config.toml
win_length = 512
encoder_arch = "vit"
encoder_head_dim = 32
encoder_parallel_block = false
encoder_kv_group_size = 2
muon_scale = "match_rms_adamw"
momentum = 0.95
Rows from block 8 of the encoder of a small masked spectrogram model, named by matrix and row number. Rows with one number belong to one neuron. Each number is 200 + 40 x the weight over its row's rms, rounded and kept within 0 to 999. All counts start at 0.
Before each neuron's rows are labels from the 100 clips, of 14976, where the neuron reaches its highest value: "lies over" is the class under the peak. Only what is clearly more common there than usual is listed. The data: synthesised sound scenes: up to three everyday sounds over a background. In brackets: how many of the 100.
# fc1: MLP up (encoder.blocks.8.mlp.fc1.weight, 256x128), inputs 64-127
# fc2: MLP down (encoder.blocks.8.mlp.fc2.weight, 128x256, transposed), outputs 64-127

lies over: phone ringing (42)
fc1.235,175,150,180,195,159,211,137,251,179,150,245,243,224,155,201,246,208,243,157,279,143,162,240,208,180,208,157,192,192,237,208,236,230,266,215,306,160,164,155,231,200,305,242,256,194,201,201,215,195,196,215,192,206,255,179,219,159,148,189,166,194,191,166,227
fc2.235,200,260,185,205,142,201,243,189,210,189,215,176,207,252,180,166,199,275,155,187,202,121,232,195,281,272,255,169,246,125,150,234,228,236,194,195,166,193,215,240,240,160,248,185,225,235,218,137,235,238,162,237,197,193,116,208,173,237,155,255,184,247,190,177

lies over: coin spinning (47)
fc1.218,272,167,163,176,144,212,244,233,187,275,230,216,226,141,176,202,237,146,195,173,87,200,182,227,278,152,198,274,176,230,192,219,241,238,209,202,133,225,231,137,192,238,225,175,300,200,151,185,209,181,174,173,147,164,131,218,92,253,167,181,196,169,203,209
fc2.218,141,263,275,195,185,115,171,199,182,246,247,202,236,167,190,173,193,189,245,180,297,198,192,198,178,245,205,220,205,196,235,197,171,193,211,140,177,213,192,238,138,204,156,177,159,151,286,223,155,230,224,240,166,194,158,162,208,172,257,197,212,196,236,243

lies over: siren (46); crying baby (27)
fc1.176,238,216,248,152,212,204,214,154,192,207,226,229,188,221,169,183,192,209,120,254,204,215,213,233,271,227,235,213,268,139,156,191,174,218,123,192,196,158,202,149,197,193,230,208,181,251,132,154,230,161,233,203,213,284,167,154,236,219,202,193,218,218,193,151
fc2.176,217,233,222,182,209,215,174,231,241,142,190,125,198,148,189,152,141,244,181,149,229,172,262,192,194,129,199,257,218,218,175,140,183,231,261,223,256,231,186,222,139,119,233,159,203,255,150,198,253,183,106,278,254,244,142,195,183,180,181,241,188,198,211,180

lies over: footsteps (79)
fc1.16,156,269,166,160,201,178,221,225,166,193,171,218,237,215,186,184,164,240,157,227,129,183,272,232,239,158,237,207,151,207,151,276,239,205,203,178,238,209,272,213,246,185,203,220,198,169,181,139,211,268,258,212,227,141,251,239,266,166,240,174,261,231,200,242
fc2.16,220,219,213,184,324,191,176,269,219,183,222,222,164,203,110,176,220,262,226,159,142,157,165,127,181,231,157,271,293,241,137,220,200,145,210,225,196,158,226,186,132,199,252,198,141,249,165,176,264,155,201,205,266,177,151,243,201,247,232,255,203,236,169,251

lies over: coin spinning (77)
fc1.84,169,161,163,194,197,208,259,196,103,258,204,179,223,214,155,193,203,206,224,260,113,187,203,243,231,247,209,166,166,207,210,253,157,162,183,200,193,215,183,223,237,154,115,220,244,251,252,143,168,232,199,245,268,188,227,220,155,225,141,169,206,202,208,216
fc2.84,223,211,187,173,159,153,289,193,156,231,133,259,193,227,266,212,251,235,218,194,203,245,205,205,222,190,174,178,168,230,179,237,226,177,147,210,186,173,180,176,248,190,167,183,167,211,246,217,156,207,290,124,212,239,278,236,243,146,168,157,206,166,225,273

lies over: footsteps (86)
fc1.240,207,171,157,256,232,265,215,202,165,194,131,212,145,208,204,129,264,201,268,269,214,243,208,241,247,208,279,239,189,151,181,169,230,184,179,154,210,143,180,231,183,106,151,256,120,239,171,194,151,202,184,265,174,218,260,257,205,221,232,245,231,212,124,178
fc2.240,283,192,182,159,190,232,223,220,239,184,301,250,226,163,208,181,163,260,239,135,145,193,252,167,269,206,240,201,151,243,174,176,143,160,181,147,272,241,250,180,212,236,221,164,220,166,193,173,199,279,201,215,209,180,169,209,226,166,249,162,206,176,143,248

lies over: siren (65)
fc1.241,111,199,169,291,196,200,285,226,170,220,163,143,128,161,223,227,270,167,205,170,223,216,249,110,180,208,283,249,293,161,191,198,210,212,199,241,175,179,126,172,300,206,203,171,190,213,241,201,247,232,245,250,187,150,214,226,221,175,232,168,226,173,119,206
fc2.241,229,167,190,163,213,233,179,227,265,199,232,244,200,203,130,183,185,144,157,175,173,215,176,138,205,200,150,202,144,214,168,208,222,165,344,201,214,207,143,162,145,198,202,207,221,204,106,298,182,131,223,200,225,147,215,215,258,167,222,175,113,206,214,272

lies over: car horn (33)
fc1.56,195,243,210,112,188,150,214,212,231,162,211,225,248,245,182,171,200,214,195,221,192,241,197,144,195,169,143,213,267,138,162,186,219,244,185,171,130,151,177,188,261,169,145,198,207,168,200,120,210,185,260,188,235,244,130,193,228,178,227,200,203,204,201,231
fc2.56,198,217,229,132,227,315,237,195,163,152,215,173,168,208,186,261,180,156,260,210,234,247,181,230,143,184,121,199,209,204,153,160,176,184,170,254,162,186,219,186,178,203,210,202,121,272,104,233,229,176,168,211,223,202,165,203,182,250,182,242,199,228,139,183

lies over: footsteps (38)
fc1.138,243,227,164,267,180,158,256,173,219,203,179,223,128,137,201,170,235,180,166,226,199,213,206,181,121,205,156,263,203,169,188,186,213,249,87,248,216,127,237,181,167,141,178,234,218,216,228,240,263,320,237,197,239,200,226,217,182,222,196,173,271,97,220,191
fc2.138,167,124,181,140,250,246,157,255,237,203,218,182,197,200,244,185,203,179,220,186,145,194,215,206,169,213,204,159,169,263,225,217,187,168,266,191,182,252,182,192,205,224,169,146,179,191,188,197,161,197,168,212,277,210,138,52,290,234,212,222,177,255,193,174

lies over: phone ringing (64); siren (29)
fc1.29,180,279,206,190,169,161,221,171,195,163,259,200,225,179,231,201,245,188,144,125,180,182,129,255,254,254,204,236,242,222,158,191,238,242,163,270,148,230,252,173,165,184,190,138,246,209,232,225,258,188,224,251,268,257,188,210,169,232,168,116,148,209,137,177
fc2.29,208,149,207,236,201,257,249,187,151,194,176,281,162,209,253,237,205,211,289,168,113,129,157,203,165,182,195,155,239,254,264,225,221,119,185,140,176,148,192,196,238,154,300,242,232,149,145,230,151,255,233,219,220,169,194,200,220,171,232,180,227,218,109,228

lies over: footsteps (82)
fc1.213,177,229,196,202,199,227,153,200,198,208,153,211,181,247,210,198,228,185,205,180,170,277,267,275,226,229,166,152,217,190,112,180,195,218,171,169,212,181,149,201,232,178,185,220,179,181,214,172,154,176,179,208,245,179,270,198,203,199,166,197,287,195,189,231
fc2.213,225,172,188,144,166,228,269,167,161,236,189,286,207,246,204,226,192,228,250,201,163,264,265,190,243,233,199,166,244,267,175,233,243,223,195,214,238,189,231,177,268,209,176,226,138,186,184,253,198,171,263,149,176,209,267,266,267,199,138,151,225,116,192,285

lies over: siren (37)
fc1.212,218,159,204,148,184,176,153,267,174,199,134,260,212,220,236,160,154,234,180,186,216,275,165,126,173,233,255,251,179,171,195,242,166,232,249,130,211,233,211,108,136,171,303,160,229,188,155,232,192,189,202,237,238,239,176,235,158,131,211,185,180,257,228,162
fc2.212,230,159,218,230,272,249,216,202,176,245,254,219,149,201,288,150,217,179,166,211,191,151,197,230,197,198,161,237,180,149,193,199,245,222,199,86,217,195,152,149,226,240,131,238,117,230,208,211,206,210,193,239,171,210,199,186,279,189,175,168,182,236,212,238

lies over: siren (42)
fc1.178,138,199,228,238,154,165,234,152,188,190,165,233,168,200,213,193,148,261,208,219,217,138,228,210,184,147,199,129,225,207,221,180,124,207,245,206,161,302,203,213,309,216,254,171,127,170,185,190,136,194,133,194,148,167,199,211,197,223,203,197,214,141,137,235
fc2.178,225,233,188,205,199,216,231,138,162,254,222,192,298,261,168,208,221,267,180,258,243,262,203,155,213,212,192,196,233,197,165,162,194,125,163,223,224,191,211,198,97,165,176,277,190,233,241,234,230,183,225,238,163,238,222,265,169,159,212,223,209,195,222,120

lies over: siren (32)
fc1.244,248,176,251,140,224,201,160,163,163,227,183,203,234,219,251,214,214,189,168,224,189,204,159,127,242,189,216,204,231,221,143,201,256,232,178,192,176,216,157,193,160,244,205,160,215,242,173,216,167,256,203,278,273,222,218,238,252,165,243,171,186,204,212,139
fc2.244,173,222,252,193,213,208,126,233,137,186,251,156,212,242,189,285,121,152,218,248,194,254,228,282,174,227,142,213,209,177,160,260,158,234,162,145,206,229,251,196,253,155,254,207,171,201,209,187,126,262,261,268,136,164,207,248,208,149,249,213,206,235,185,162

lies over: siren (36)
fc1.151,172,92,202,178,173,186,181,243,236,238,211,198,128,210,264,241,213,194,221,204,118,205,243,131,186,197,136,183,191,274,201,219,224,110,226,177,171,240,164,244,182,229,178,210,285,235,148,254,153,215,194,242,199,245,221,248,143,200,189,202,191,221,177,191
fc2.151,162,213,263,209,231,193,223,211,217,259,204,219,245,133,110,278,245,231,189,196,244,135,200,203,164,150,153,173,249,110,210,233,237,178,191,268,163,255,221,211,139,211,249,210,231,211,237,216,182,188,226,85,196,163,240,143,142,206,221,192,157,181,245,229

lies over: phone ringing (57)
fc1.70,203,236,145,200,163,201,293,212,169,207,177,292,143,226,192,261,165,241,202,158,150,183,234,181,208,211,221,175,214,140,126,180,239,210,213,215,136,181,178,270,281,161,243,84,191,154,157,225,207,227,203,199,200,234,205,171,155,247,198,186,215,195,174,192
fc2.70,171,225,196,162,196,193,184,162,200,123,243,205,162,229,163,187,206,205,261,158,254,123,225,238,249,248,227,211,244,269,163,246,157,183,125,229,157,264,165,150,155,164,201,260,193,221,266,110,262,204,269,163,296,192,220,209,163,191,198,169,235,188,128,196

lies over: footsteps (66)
fc1.118,184,260,151,229,147,187,214,210,242,197,138,302,162,215,155,128,214,262,134,221,212,173,167,197,236,224,307,180,296,185,167,197,237,167,150,115,187,200,200,221,185,185,186,140,233,189,222,230,204,139,238,160,228,232,296,147,180,270,181,265,283,190,264,203
fc2.118,227,208,192,241,180,130,254,229,231,176,164,210,119,186,150,230,203,219,201,206,168,175,226,214,210,272,196,212,226,177,191,216,274,179,230,188,225,206,254,259,187,166,253,172,165,261,241,198,265,162,143,200,177,164,151,186,110,245,231,205,161,206,203,223

lies over: footsteps (99)
fc1.234,279,194,157,180,141,142,213,156,259,204,137,231,217,156,212,162,226,183,162,263,193,245,163,174,158,236,188,158,297,215,234,203,152,251,105,93,180,281,229,192,178,182,192,216,113,188,157,149,199,227,267,218,237,234,238,236,150,168,209,255,220,168,176,278
fc2.234,233,224,119,222,186,125,204,120,200,178,261,215,171,193,238,186,200,264,233,259,199,215,173,163,197,245,252,206,253,246,161,238,243,191,169,151,124,220,210,156,207,218,180,195,207,234,225,189,171,183,174,175,207,174,217,100,188,214,209,221,275,238,195,203

lies over: footsteps (93)
fc1.34,181,252,256,246,251,119,194,231,168,243,186,180,124,232,202,219,195,250,170,170,198,231,182,214,149,214,145,187,202,163,192,214,250,215,229,202,182,208,83,221,195,254,178,236,160,181,162,175,226,228,242,214,208,239,265,221,240,225,128,217,211,235,211,195
fc2.34,191,185,205,194,186,190,222,198,224,157,208,204,249,182,253,230,240,181,248,155,220,251,222,198,218,215,226,144,178,205,148,255,125,154,238,236,128,134,173,115,201,140,215,260,202,223,196,205,219,145,161,191,147,217,204,172,168,294,119,239,250,177,149,159

lies over: phone ringing (54)
fc1.38,209,178,132,239,94,182,239,254,233,144,177,198,130,243,199,195,163,226,226,260,111,213,227,205,204,229,201,176,166,279,250,176,215,205,199,230,140,248,212,192,278,231,194,238,155,191,200,169,161,259,231,181,177,185,210,220,240,255,178,211,281,197,141,242
fc2.38,221,156,189,183,208,199,172,170,139,226,276,226,249,152,168,166,199,182,172,156,167,149,222,245,209,182,147,220,270,218,206,230,188,194,193,168,184,224,230,251,135,243,188,195,160,196,185,195,251,195,189,200,243,174,215,119,220,166,158,193,227,265,198,98

lies over: siren (60); laser zap (35)
fc1.250,216,196,188,182,223,231,201,228,172,196,163,234,185,108,220,259,263,193,223,197,252,231,143,155,202,174,166,206,223,170,156,168,263,189,252,205,245,258,233,170,200,168,240,228,167,148,237,196,162,258,179,193,232,116,160,240,286,176,165,247,207,168,215,267
fc2.250,237,152,237,177,170,205,251,117,198,159,200,132,268,232,250,181,161,248,213,223,165,240,140,225,222,192,150,232,233,248,204,175,158,254,198,163,211,181,263,237,254,205,177,135,234,194,216,221,263,229,206,178,184,255,142,198,186,198,210,210,162,93,264,194

lies over: phone ringing (30)
fc1.63,197,197,100,189,151,205,135,196,239,236,133,222,159,205,270,264,163,270,223,152,168,123,178,254,273,161,260,207,218,211,205,190,145,218,246,211,143,164,187,203,166,216,233,213,184,162,141,187,201,190,202,222,137,208,159,215,189,220,205,243,212,176,160,235
fc2.63,213,234,231,169,182,183,147,204,180,244,159,241,175,192,186,160,248,176,174,196,216,252,158,197,147,145,210,130,229,177,141,159,164,88,179,226,177,193,216,293,215,182,169,150,144,284,177,282,203,143,219,271,246,248,221,229,218,147,219,266,233,181,182,198